Weights of a small audio frame classifier: widths [192, 288, 432], held-out accuracy 98%.
Rows from block 2 of a small audio frame classifier, named by matrix and row number. Each number is 500 + 50 x the weight over its row's rms, rounded and kept within 0 to 999. All counts start at 0. Numbers have three digits each.
After each channel's rows are labels from the 100 clips, of 14976, where the channel reaches its highest value: "lies over" is the class under the peak. Only what is clearly more common there than usual is listed. The data: tunes sung on syllables by a formant synthesiser. In brackets: how many of the 100.
# conv: width-3 conv (model.blocks.2.conv.weight, 288x288x3, each kernel summed), inputs 58-115

conv.256:550410431552483596450451504525574458395498548635488504508434546490447533454426478442445469520532563360398482590556479517515556472489523599499480463440425512489437528428501505
lies over: /d/ (32); /t/ (28)

conv.161:523522463482535480523468394455507423547526542536459477537444583587421478461497502529458461451458520503463428494440519493565492510544518481532512494532595535422480552463452513
lies over: /ʃ/ (36); /t/ (31)

conv.72:436501502387508446474479481407569486547494527482528512536486527543545478455569379431557479489544567535470424411520487518577462486517442494527499552504453530532572453447469464
lies over: /æ/ (83)

conv.117:432529587596440549438415486443450450477448556482459492409514469700465548543515452511473597455547506505521516412441472529487559485526575547673524462457535455586534625537585595
lies over: /ʃ/ (57)

conv.38:559427509526454478607541446478524446484510497556508448459499462452503534508574465494466527445447455444505582490472513530488478513578682463509489610563529475482439441466550518
lies over: /ɑ/ (97)

conv.203:626524501527597510546411470570551556530497412532540473470526495476506585592491495488372523479546471503490511504460457493471435502521466505518525475454548571484511556577453464
lies over: /ʃ/ (51); silence (41)

conv.35:468527581403474516496568504403501478484609492534565501522510350521424502568484495488429463557427450524543502413473625558488462493503513584435638499513453466511462461506488457
lies over: /d/ (83)

conv.87:498515569465516430451487529491561489604563503491514512498496393474505488418454547451544563503499494483410506531507505429521610440558551554463486511443508441592505518572474438
lies over: /d/ (36)

conv.270:541480545450497528412466472518520576477586507587481508451600520434568536503485491555419554505535529502460563476380567567622525519492478638498408559424478504521555479508522487
lies over: /ʃ/ (68)

conv.96:533574463553558456492535544516549546596536420573560544504484515508504548545501500418526469509460464454619625464494519572490426474593549504508475501430467489538466484509522491
lies over: /æ/ (58)

conv.93:465489517553467545572500483470482435493523509523581419541567448439472502540469469542496538531476457499564534478431480497524538564493478559495557499513457555485595584428506541
lies over: /ɑ/ (42)

conv.216:531552435521492465459623522481547490529480594477396536455511505594440575551495477524455557443536549444510561558554448642534488459441542503443496553475421580476413608493464528
lies over: /t/ (41); /b/ (26)

conv.88:487596509564470445498483485582492446409431512525476541471509532556572517521466483504384495545504441457560501567520444449549476510385540426523423406509482479528450442417484425
lies over: /d/ (81)

conv.181:608436482402570543519553655530480463456507508589561485503510456422524467610496470553408509484515471503570459489516566503465405480624497453412500508574540552480558379536457433
lies over: /ɑ/ (64)

conv.82:514501472573507537583461520462536568571508558520530439479438535440456514581406484548572518548502462568575476524503491560504563473502477430561422519552435426467524411426402463
lies over: /æ/ (56)

conv.124:593483462452525420438495478462595502540526566541603513498477651535522504514495552510554531471373544460442488499535491558473471440498532492561450489527486537543545461514449608
lies over: /ʃ/ (75)

conv.188:546440489497491469488525476545475561489405487458482470414450531527531490544484539550420513516425563506569473577532530488437493500457454507551497439480494412515543488504576510
lies over: /ɑ/ (72)

conv.180:484492545494488362505512464406492560466558576483559525556573499637483508488468436517586534523480509597523556461586519486500522516463431491476467390505567490526564536484510488
lies over: /t/ (28); /ʃ/ (25)

conv.57:471501443458479482482504527519600430548462528500597461494446539524479497585416536389445440505514509536565427558462505449405450478554614483477536532518560425482557454497508502
lies over: /ɑ/ (39); /m/ (29)

conv.268:489441390486602508504517563445498629474384459493454507424397461568463463508404461599447564440468526498472533583475474512550516520466511532566512607553545487571546468512547478
lies over: /ɑ/ (49)

conv.22:517531521561526446451582539469563525507478445518501503490464495492462487596512525435425510379478485496452435562587465618585450561567543458545567551543534461477523412435531462
lies over: /æ/ (61)

conv.192:558506525561421494430499534560420515444489417539504550503462540590482477525508560496456607455534512529494511468445489581436569452526514510410543567534409524518593586546513502
lies over: silence (78)

conv.251:505498575504445497530443457593550528506505528446445509524490415498452453495533544527526471665521507482606458475363513492500468499423391507430455494523522468531542490569564521
lies over: /d/ (63)

conv.32:530523435559506513523421476531502578447411474479480579399463490443456514444452465531586505456540396579423495455527542546544522465550451494482548560607489577526547467461499527
lies over: /d/ (48); /t/ (48)

conv.200:506500509552490396572532517594556452567529521465542539442528465545514513402497601471601625456519475521388512479438435421472521453527433473515487380432479461590407460538488470
lies over: silence (75)

conv.99:606480529520559426504565573551552499481519474486522523529435516390527574498546519562523492513491578468415457553451506485463457468617501597418497478411525536491465472500523567
lies over: silence (44); /b/ (33)

conv.265:522408496493553523512529500413495492456600484478449547505520577480516499454518485459559529521468581498356549440525576515505548535511488527491514561472495445455557427509529498
lies over: /æ/ (76)

conv.60:522457527547524495567464510565520466441560532452490468566560555566540459468515541489468512459605491440635484518555563532491409556501423510520522485417484484523501517512600528
lies over: /æ/ (71)

conv.159:440545535580502509471538506551387525531558456571574494500476499508594470541555496496454510486494526545471517508417507519543454528552387552489551511531540552559586466552528532
lies over: /d/ (66)